config = dict(
    model='image classifier',
    image_size=64,
    crop_scale_min=1,
    translate=0.06,
    norm_position='pre',
    head_dim=32,
    patch_size=[4, 4],
    widths=[64, 128, 256],
    residual_init='scaled_by_depth',
    optimizer='adamw',
    lr=0.0013,
    beta2=0.99,
    batch_size=128,
    epochs=6.8,
    lr_schedule='cosine',
)
Rows from block 5 of a small image classifier, named by matrix and row number. Rows with one number belong to one neuron. Each number is 128 + 32 x the weight over its row's rms, rounded and kept within 0 to 255. All counts start at 0. Numbers have three digits each.
After each neuron's rows are labels from the 100 images, of 14976, where the neuron reaches its highest value: "top examples" is what is common among them. Only what is clearly more common there than usual is listed. The data: procedural textures in two colours, tilted and lit. In brackets: how many of the 100.
# fc1: MLP up (model.blocks.5.mlp.fc1.weight, 512x128), inputs 0-63
# fc2: MLP down (model.blocks.5.mlp.fc2.weight, 128x512, transposed), outputs 0-63

fc1.2:131126127127128128129128128128187128128128131128123127127127128154127227129124127127127107128127129129128128044127128129127130128131255127128128128128128127130128128129164102130128128129128131
fc2.2:128138125129132123183135133085182213110150112120128051127151148111128132171159130118127111128139107126134128123124137129120161139193128107129056125143202099116038119128127154144128216142110146
top examples: brown (70); ground colour: brown (70); purple (55); pattern colour: purple (53)

fc1.180:128129125128000131128128197118131136200129128124127145142128234122037135129128127000128078123130125127127127125140128123131128133060129125124128128131128127128123129126129123128127127129128129
fc2.180:129128116128128128132128129128126128128127128128127128128116128128128128129098129128121128128255130131128128128128124128099128128128128174141137128127100128129124128128135128129129120128128128
top examples: blue (60); pattern colour: blue (60); ground colour: orange (28); pattern colour: teal (27)

fc1.201:136128128130125128128124128128126114128129150128113129128128133129112129133135128123126128128131132127128122128128129125123127128066131127127129131128128128134046128128131128128128126132131128
fc2.201:128186129116127117136131129121135144145165085129128080123126129128152133192145128100127128245129107183121113242108124102127133067130112097136129130164135088128029128130126128183121128137109183
top examples: brown (44); ground colour: brown (39)

fc1.314:165128127141128128163140136105128157128128124126035155127161128112128128157128128106128051000129128128129128126128113129127129130128128128127126100139131102127041094131128125115128133128128186
fc2.314:128126128128119129127126128184097127128128134128126128128128128128132129127128128118128209128190128128120128128129128129128096128128128128128232145094128128160128128128128128128128104127128128
top examples: yellow (85); ground colour: yellow (82); blue (46); pattern colour: blue (44)

fc1.241:129128000128128128171171128123130128127128128128128130128128128128127127255128127128133125123129116124129127090128166128128128145128128126128128128138128000128128128129193067128128128243128128
fc2.241:128128123128125128141128240098128149123126132119128137180128141128129255129127128125125066120128130089128070101037129127122172176128151103125133154118128127129128131137188122120128127128121120
top examples: purple (78); pattern colour: purple (76); green (40); ground colour: green (39)

fc1.35:128129127128128128128132201090131137128131127125128215139133127128128131130129127113128000128131128127128128127132129128133128130118128127129127115130094125128121128126197119128255128131128129
fc2.35:128128108128128128135128163124128129128127126127128128128121128119128128128053129128113126128255129129129128128128116129110129128128128131129157128127128128128126128128147128133129128128128128
top examples: blue (58); pattern colour: blue (58); orange (44); ground colour: orange (44)

fc1.344:129113128128128127128128128128126128138154127069129128127124128128123128128127128129224125126129128128129141128182127131128128128132132128128128087128128128081130128128127001128128128125136128
fc2.344:128127128128128128128128128128128127088128128128128255129128128128127128128128128128128128128056128127128128128128223130128128128010128128128128128128128128128255128128173127124128128128128128
top examples: blue (55); white (53); teal (45); ground colour: white (44)

fc1.253:128128155124128129088128126131128122129129128072157128128128128128129192129128128128128128127139129120117162130136128129128128128127129127117157132128122128128128128125124126099127128127201129
fc2.253:128130128128130117128129128127175137126128128130154128122128128128129128163128123120128127047035128126128125118128173128128134183128128129000119131131128123129126129128128127128062128128106128
top examples: white (100); pattern colour: white (54); ground colour: white (46); brown (39)

fc1.158:128128000139128128129127132128055127129128110127130134129122130128128129126127131138126124128145128128128131128127121113115064128110127146181136128131101139127130124125128129128128129138128183
fc2.158:130128128124127135127128000129122126139131129125128131150128000128128128146133129119128100129127125124128128128129128128255124125128129136132100128127128133115128130115141112163131126154128129
top examples: black (40); orange (38); ground colour: orange (36); pattern colour: black (32)

fc1.293:128128128107128128093128111128128128126132128159128128141129000128133128174129072083129128128129095127128128128128129128135128185175128126143128248126089128140128197130128127132128127127128129
fc2.293:128128128128023129128128175128064128130125128055128128128128255128128226128128167129128128128243128128128128128128100128114128128128127128128133128128128128128128037128128103126210128130154128
top examples: brown (48); black (46); purple (36); pattern colour: black (26)

fc1.485:128128128128128128128128128128128192128166128128128128128128128128128128128128128128128128128128128128128128128128128128128128128128128128128128128128128128128128128128141128128128128128128128
fc2.485:128128128128128128128128129128128128128128128128128128128128128128128128128128128128128128128255128128128128128128128128127128128128128128128129128128128128128128128128128128128128128128128128
top examples: pink (49); purple (37); ground colour: pink (30)

fc1.374:126128128128127128126128128131127128128214128128128128128128128128129187128130136128128128128128128130126127128128128128128128124128128128129129128128128128128011128128128128128128128128131161
fc2.374:128159134108083128128128143127126128149128128123128191128126119131128120121185128128128128129234035128128040131130169056197127126114128128136159130136115135130128134131148120128129115159114110
top examples: yellow (47); purple (46); ground colour: purple (46); pattern colour: yellow (43)

fc1.44:121128128126128128127128123128128148133128128128133128128129128128131128143128000128128128128131128128128128128128129128133128128128128127121126128130129109127128128124125077128128089128215128
fc2.44:128093129126138128125127128134126121127189179128131135130152116134127123128135112069128128128126128111123126072131168148129117128111130125110123135130128128128130145127116073128132125202128161
top examples: ground colour: blue (32)

fc1.119:128128128127130128127127124129129127127166128130131123128190127130128126127127127128128089128122127128135129128125127128129127128130127128129124130129103128132126128128127130128126128132178255
fc2.119:127133128127128128134128128128137128128128127129129136128128127126130128127138128128128120128128128129130122128125128128129128128128128215132131129128128128128127128128129128128128128128129131
top examples: brown (50); ground colour: brown (44); grey (38); white (37)

fc1.205:128129128128128125137149127098128128128173139128124127125126134128128139192120166124127121127159130128128125127126128128124130128127128098128128129128128114129113129158128129128127102133128128
fc2.205:123194150015130123131134000126134131128159068128128129128129128125137128141160131127127127145128071134129128155128128128230131128139115128134126128188130122125085127074095127140128132130128251
top examples: white (54); pattern colour: white (54); red (43); ground colour: red (43)

fc1.430:135123127138128147128128128126128176129128126128073170128138129123124128126142064124130128122128128128130128128133128139128128129131128128122128106128129128131062127076206128126128131127202127
fc2.430:128127129111128128126128127246128128128128129128128093128128128128129128127129128128128255128109128128122129126129128128128000128128128128126128128129128128128128128125120128131142128130128169
top examples: yellow (60); pattern colour: yellow (58); blue (37); ground colour: blue (37)

fc1.431:128128128128128128128128128128127126128128128128128128128128128128128128128128128128128128128255128128128128128209128128098128125128128129128128128128128131127128128128128128128128128128132128
fc2.431:127128129128128128128128097128129128143128128128128012128128128159128128130135128128128128147153121128128255200145059128242128112177128128128039128129149098128000112128128128128128128129140128
top examples: pattern colour: blue (32); ground colour: grey (30); ground colour: brown (27)

fc1.345:128129130129128128127127128128140130127128128129129126128128128128128127128126128128127128128128128129091128135127128128128127130128127128145128127128122128129069128128127129133160128107125134
fc2.345:129147139127119129161128138112128130131137125123111145131119131126114128128156129123128079130197113128146090128121128131127133127128171123203135126128099131126077126130163126129129121130138123
top examples: grey (54); ground colour: grey (48); brown (43); ground colour: brown (42)

fc1.170:128128123128128128128128128128135128128128128128128128128128128128128129128128128128128128128148128128128128128128255002128128128128128128128189128128000124128000128128128128128128128128127128
fc2.170:135105128133128128139128129128128122122119128129127127127000128130129128115129128128128128128021128129128207163130066130108128112141127133136128128122140120132126081128117132128128133129151128
top examples: teal (47); orange (41); pattern colour: orange (32); ground colour: teal (31)

fc1.399:126130076128126127167129128109133172130133127128124129142128128125134255128240092128149129000135106127003132126130132039129128144127129128127173129129128128126127133127189125160128104129125128
fc2.399:129127126108128129128128054130128127128201128128127128129128099128127128153236128128145128128255128128128129128129128128159126126128128138128126128127128128128114128128127128148129128128130139
top examples: ground colour: grey (32); ground colour: teal (29); pattern colour: orange (28)

fc1.287:128128128128128200128128128000128128128128128128128128128128212128128128128128128128128128128255128128128128128128128128128128128128128128128128128128128128128128128128128128128128128128189128
fc2.287:128128128128128128128128128128128128128128128128128128128128128128128128128128128128128155128128128128128128128128128128155128128128128128128128128128128128128128128128000128128128128128128128
top examples: orange (44); ground colour: orange (44); blue (37); pattern colour: blue (37)

fc1.291:128136129127128128128132128128142128128128124066128128128128128128157137138255128111129128128157126128130122129115128011128128137128128128128128127128128128125128127128128128127127129128125128
fc2.291:120236108127126129137127125099124145135128119129134118128066128127130131135125142128128099138126165128127076127129112128130165127127129126130128128131128127127115129123150130132131128186041132
top examples: red (62); pattern colour: red (61); grey (53); ground colour: grey (53)

fc1.174:128128128128128128128128128128128128128128127128128128128131128127129128128128128111255128128132128128128128128128128128128128128128128128181128128128122128132128128128138128128128128128128255
fc2.174:125131120129143128120128114104126155133134127127129160137132065112125034134137128128128073128097130121128144127166255132184137131118128145051120127158125128125120232110136120128130131128136147
top examples: white (45); ground colour: white (25)

fc1.92:128128128128128128128128128128129128155255125128128128128128128128128128195128128128128128128128128128128126128128128128128128128128128128128128128129133124126128127128127128128128131128128128
fc2.92:116132130081128128120128116146126128128129128129134122128128127128131132134187128127128136128133088128126106128108128110159120128128128128128122128227130112128119130128032127128128127141124154
top examples: pink (35); ground colour: pink (35); ground colour: purple (30); ground colour: grey (28)

fc1.511:128128129128061128128128127128125128128128123131128128255128127128128123158128129128128129128128128128128128129128128128129128128128128128128128128128093000128127129128127130128128128128129131
fc2.511:127151147136127128128128128122132128133124116128128255127128128106128125128114135132128075126000125128128038020114196126125133130000127128054126128165143138117128118128139125128120129134129127
top examples: ground colour: brown (27)

fc1.144:127133096131109127128128128126124128141131128122078128128101216123128128126085255019061128128192174130159128110128128106122128128102128145169130128128116129127128127128128128128185092129127127
fc2.144:128129128125255128128128018128180128128128127179139128128128025128128128130155103127127147128156107128128128128128128128202126128142128134135096128154127128128125138128126128172085128171100214
top examples: pattern colour: teal (32); ground colour: pink (32); pattern colour: blue (31)

fc1.146:128128128128128128128128128128128175128128128128128128128128128129128128128132128128128128128129128128128128128128128128128091127129128128128128128128128128128128128088128128128128128128129128
fc2.146:124130133129127128129128255128121139128130131107130141128138124101128118128129128127128128084101128128128129000125214129088129176072128126113132128137123132128182132128129017128128128132125128
top examples: blue (83); ground colour: blue (66)

fc1.312:128145128128103130128128126128128125128128132128072126128128129128128230128118128108127105128179130131128122144128101093128128127128135106129128129128128128128048128128128130128136128128131202
fc2.312:111218154087132126134132100091130162130181063157128114126124128128162129141172132127123124137128095142128128132128122127148139128142125119156126141131129125127082126124124133190127129129127228
top examples: orange (44); ground colour: orange (44); pink (41); pattern colour: pink (39)

fc1.27:184127128128128128127128128129129128128136131128129128128129128131128129128132128128131129128142128127124128128128128128128126128127128128128128128128132126128128128128128127128128128133125129
fc2.27:151104123129129128126128147141123125109127131089132129128129087131129128125170124130128184127056133127126206133197122181129121059131138198141174128070120130135156129140106123130162180067164129
top examples: black (65); ground colour: black (47); pink (35); pattern colour: pink (27)

fc1.377:128129129125127117127129129162128128128131128040129128128128128255128255128130128129128127128128128128114125128122128128151128094128128128128128128128128071128128128128127127127128129129129129
fc2.377:115131148128126130122128071128132123134130128142130125058128096130128124128155132128130128131183000128124128130128125090131085125131107129129104128193128128128124128113128131128084128255137129
top examples: orange (45); pattern colour: orange (45); purple (43); ground colour: purple (43)

fc1.229:125128129126128128128128129129126137138255127125129128128128131127128129128128129000128129129131131128128128127135129128130128126125128126128128128129129128127128128128127127128130129128129128
fc2.229:124178160083162128116128094128128128128163121128140041128139122138132092132128129127128152132127145155128098141094122118211099127130128128135102128128129115127104128122086128128128120128128255
top examples: orange (52); ground colour: orange (52)

fc1.65:128128128128128128128128128128128230128128128128128128128128128128128128243128128128128128128255128128128128128128128128208128128128128128128253128128128128128128128128128128128128128128181187
fc2.65:128133128128128128128128125128193128139128121128128096128128128128128130129128129128128128134000125128128255145128109124255131128128128128128079128131139120128102127128128128128128128128128128
top examples: red (60); ground colour: red (60); pattern colour: teal (31)

fc1.181:128128128128128128128128201128128128128128128128128128128128076128128151128128128000128128128128128128128129127128128128128128128043128128128128128128128042128128128128129128128128127128152128
fc2.181:113128133128128128126128153128125128128130133143127127126127134128131126128106128124128128129111159131128127128142127184015138127139128103124143130110125119137000143128135133128133135119137090
top examples: blue (59); pattern colour: blue (59); ground colour: orange (28); ground colour: yellow (26)

fc1.219:128154129128130126158129127128128132127127131129128108114112163118130126129111128124047129129143135146127094121101121128110149130130127130151127130132130125129005128151126129128192131130126128
fc2.219:128131147047154124130135100126131131128130116127161134128131116124128128141140129125126128128164128128129128126128130129189132128128128132134124127131129122124127126128088125136129133131128255
top examples: white (49); pattern colour: white (49); brown (44); ground colour: brown (44)

fc1.191:128144086145128128168128129114128128128128128092000187126046128128128199128128128128128067128128128128128126127125128128118139128141126129155255128128128128128128127130207128129128128149128127
fc2.191:128128161118129128128128079128128128128165128128128128132132112128128128128137128128132128128127128128128139128128128128255110128128128129128125128130128128128128128128069126128128128130128255
top examples: black (89); ground colour: black (48); yellow (45); pattern colour: black (41)

fc1.488:128128104128109128128128149124166162130152127127108177128128138128135205128240050128171127128147072128125128128129128047128128170182128119125224128128128128128128127126201088148129077146128128
fc2.488:128128134103135128128128036128129109128131128128128128130163122128128129128166128128135128128212159127128128128128128128237076119128128130128089128128129125128128128128081128138129136137128187
top examples: ground colour: teal (33); ground colour: grey (26); pattern colour: orange (25)

fc1.270:129103128126129128134128128128128128127135170128127128128128077128128128128128127015128094129128129128128128128128129130128158187128128126156160157128000128128128129171156128128128000126128128
fc2.270:128128115128000124128129176128128128146113128123128125128128255128128236129128143139128128128176128128127128128128110101000128128128102125128128128129134117116104101128128128126128128131127128
top examples: purple (56); ground colour: purple (51); green (47); pattern colour: green (45)

fc1.408:129128127128128128128128128128128201128255128128128128128128128128127128128128128128128128128136128128128136128128128128127128128128128128128126127128128128128126127128128128128128128128128128
fc2.408:129128184084138128122128116128128127128136128129128126128128089129128093128128129128128128148138128126128148167133114135249127069145128129218128128084028170129127135127102129128128128128255132
top examples: grey (43); green (42); ground colour: grey (41); pattern colour: green (38)

fc1.66:128128128128128128126128128128128128128143127128129128128129128128128128128127128112128128082139128128127128129128128127127128128129128128127128128137129128128128128126128128128128110128128140
fc2.66:125130131128128128129128121125139130129154128125130128130128121128128122128152128122128120128204120128126131128139128130135127128126128134127127128130127117129102128128126124128133145139128196
top examples: pattern colour: green (31); ground colour: purple (28); ground colour: brown (26)

fc1.451:180128128128128128128128128128128128128128128128128128128128128128128128186128128128128128128255128128128128128128128128128128128128128128128128128128128128128128128128128128000128128128128128
fc2.451:128128128128128128128128126128128128128128128128128128128128128128128128128128128128128128128128128128128128128128128128128128128128128128128128128000128128128128128128000128128128128128128128
top examples: orange (42); ground colour: orange (42); teal (37); pattern colour: teal (37)

fc1.441:128129126132128128131124129124132134127124127131128123127122128123135124125128122131128128127255174131128128129123125128123134133131127128128130127129129128130117128129135137128121124128122126
fc2.441:196099128127128128130128129132128099038127136142112101128097080144128134126137124124128135129144136140129155135138045132127106093233128128229152128035071123143087128133117152128142127119164128
top examples: teal (53); ground colour: teal (46); brown (45); pattern colour: brown (40)

fc1.140:128128128128128128128128236128128128128128127128128128128128128127136128128126129128128128128128128128128127128127128128128128128127128128128127128129111128127000128128128000173127031128127225
fc2.140:180103187128141128104128125136105124086131139127128128133138119130123075128058128105128178126128192116129127129130127163170114128127129128129073128082097180141149134141108122127140114097139137
top examples: green (83); purple (74); pattern colour: green (72); ground colour: purple (61)

fc1.73:128128101128128129125158127128161134129236128128129126128128129126128129129155127117128136100133125130127128044128128129141122129133132099133128128128137119128126105126127128132236128127127129
fc2.73:127129106133128128129128129120126130085128128128127128131127128123128128130127129126127123127255130128128129128127128128127129144000128128128128131128121128129141135128140079128128122128099128
top examples: teal (95); pattern colour: teal (79); ground colour: grey (34)

fc1.99:129128128108130122135129128128212129126129127128132128067128121128210072151049072118128128097131062128128155127128129129128129242128128133130110128128128027128128145134128126128128128131114128
fc2.99:128128128128085130128128128128067128128128128035128128138128128128128157029147128128128128128177128128128128128129128128128128031128128128128144128083128128128128085128128128027250128128255128
top examples: teal (49); white (44); black (40); pattern colour: white (26)

fc1.221:128128128128128128128223119128128128128128128128128128128128128128128128128128128128128128128255128128128128090130129128128128128128128128128128128128128128128128128128128128128128128128128128
fc2.221:128128128128128128128128128128128128128128128128128129128128128128128128128128128128128128128128128128128197128128128128128128128127128128128130128000128128128128128128099128128128128128128128
top examples: teal (51); pattern colour: teal (51); orange (36); ground colour: orange (36)

fc1.415:128129127128128129128128128128128127137128124129126128128128128129128128195129218017087092128146127130117128131128126126131112130128196151130128128131128120130070128091127057128127128157128167
fc2.415:128129127128128128128128127128128128128128128128128128128128128127129128131255050126231128128120000128128128124128128128128128130153128129128137130128128127128127132128149128135108126215127096
top examples: blue (38); pattern colour: blue (38); pattern colour: teal (30); ground colour: orange (27)

fc1.28:128128128128120127128128128128199206127128128128128128128128128130203133130255128128128128128133128128124132108128128061060128230127137128128128137128127069128128128128197122128131120157128132
fc2.28:129128124129127128128128128128128128128152128127122128128128129128126178165162128128128112128255128128128128128129128128122128128128128120128128127128130081128125127128149128128128128128129118
top examples: teal (71); ground colour: teal (71); red (43); pattern colour: red (43)

fc1.355:128134128128128128128128128128128128129128124128128128128098128128128129127128129130128128128179128128128128128129128128125000127128128128127139128128129128131128126127150128128129129128128128
fc2.355:097105128094125133124128119130171126151149132107132188132129109144121113128242128118129079129135003123125176122210159128255087127125131131111123128128131053128128127127130064132130127172130142
top examples: ground colour: brown (29); brick (25); pattern colour: white (25)

fc1.132:125127130124128128125128126130128126129127127128134128128128127128130127127127129128128129128127128128126131128129128128132127126128128127125128128129128129127134128127123128127128129128128128
fc2.132:174065152139140129123128107129127088131117130118123255128133117128077090120121129127128050116000079094157147128142174137142115127126128122087093120128124143124130126127132131124113128128141091
top examples: white (81); ground colour: white (41); pattern colour: white (40)

fc1.32:128128129128129128120128128131127152128128128131128128128134138124130128128126127128127154113128133129118127126128130128128118130069128133128128134248129105129129128128126128128128108115128255
fc2.32:126143128127137120143164121071128175129129000125129128153129115107129124128125136128125112127255131128128128128128128127137139128126128191129127128134128113121124128123126089128129128128127138
top examples: green (57); pattern colour: green (57); ground colour: black (34)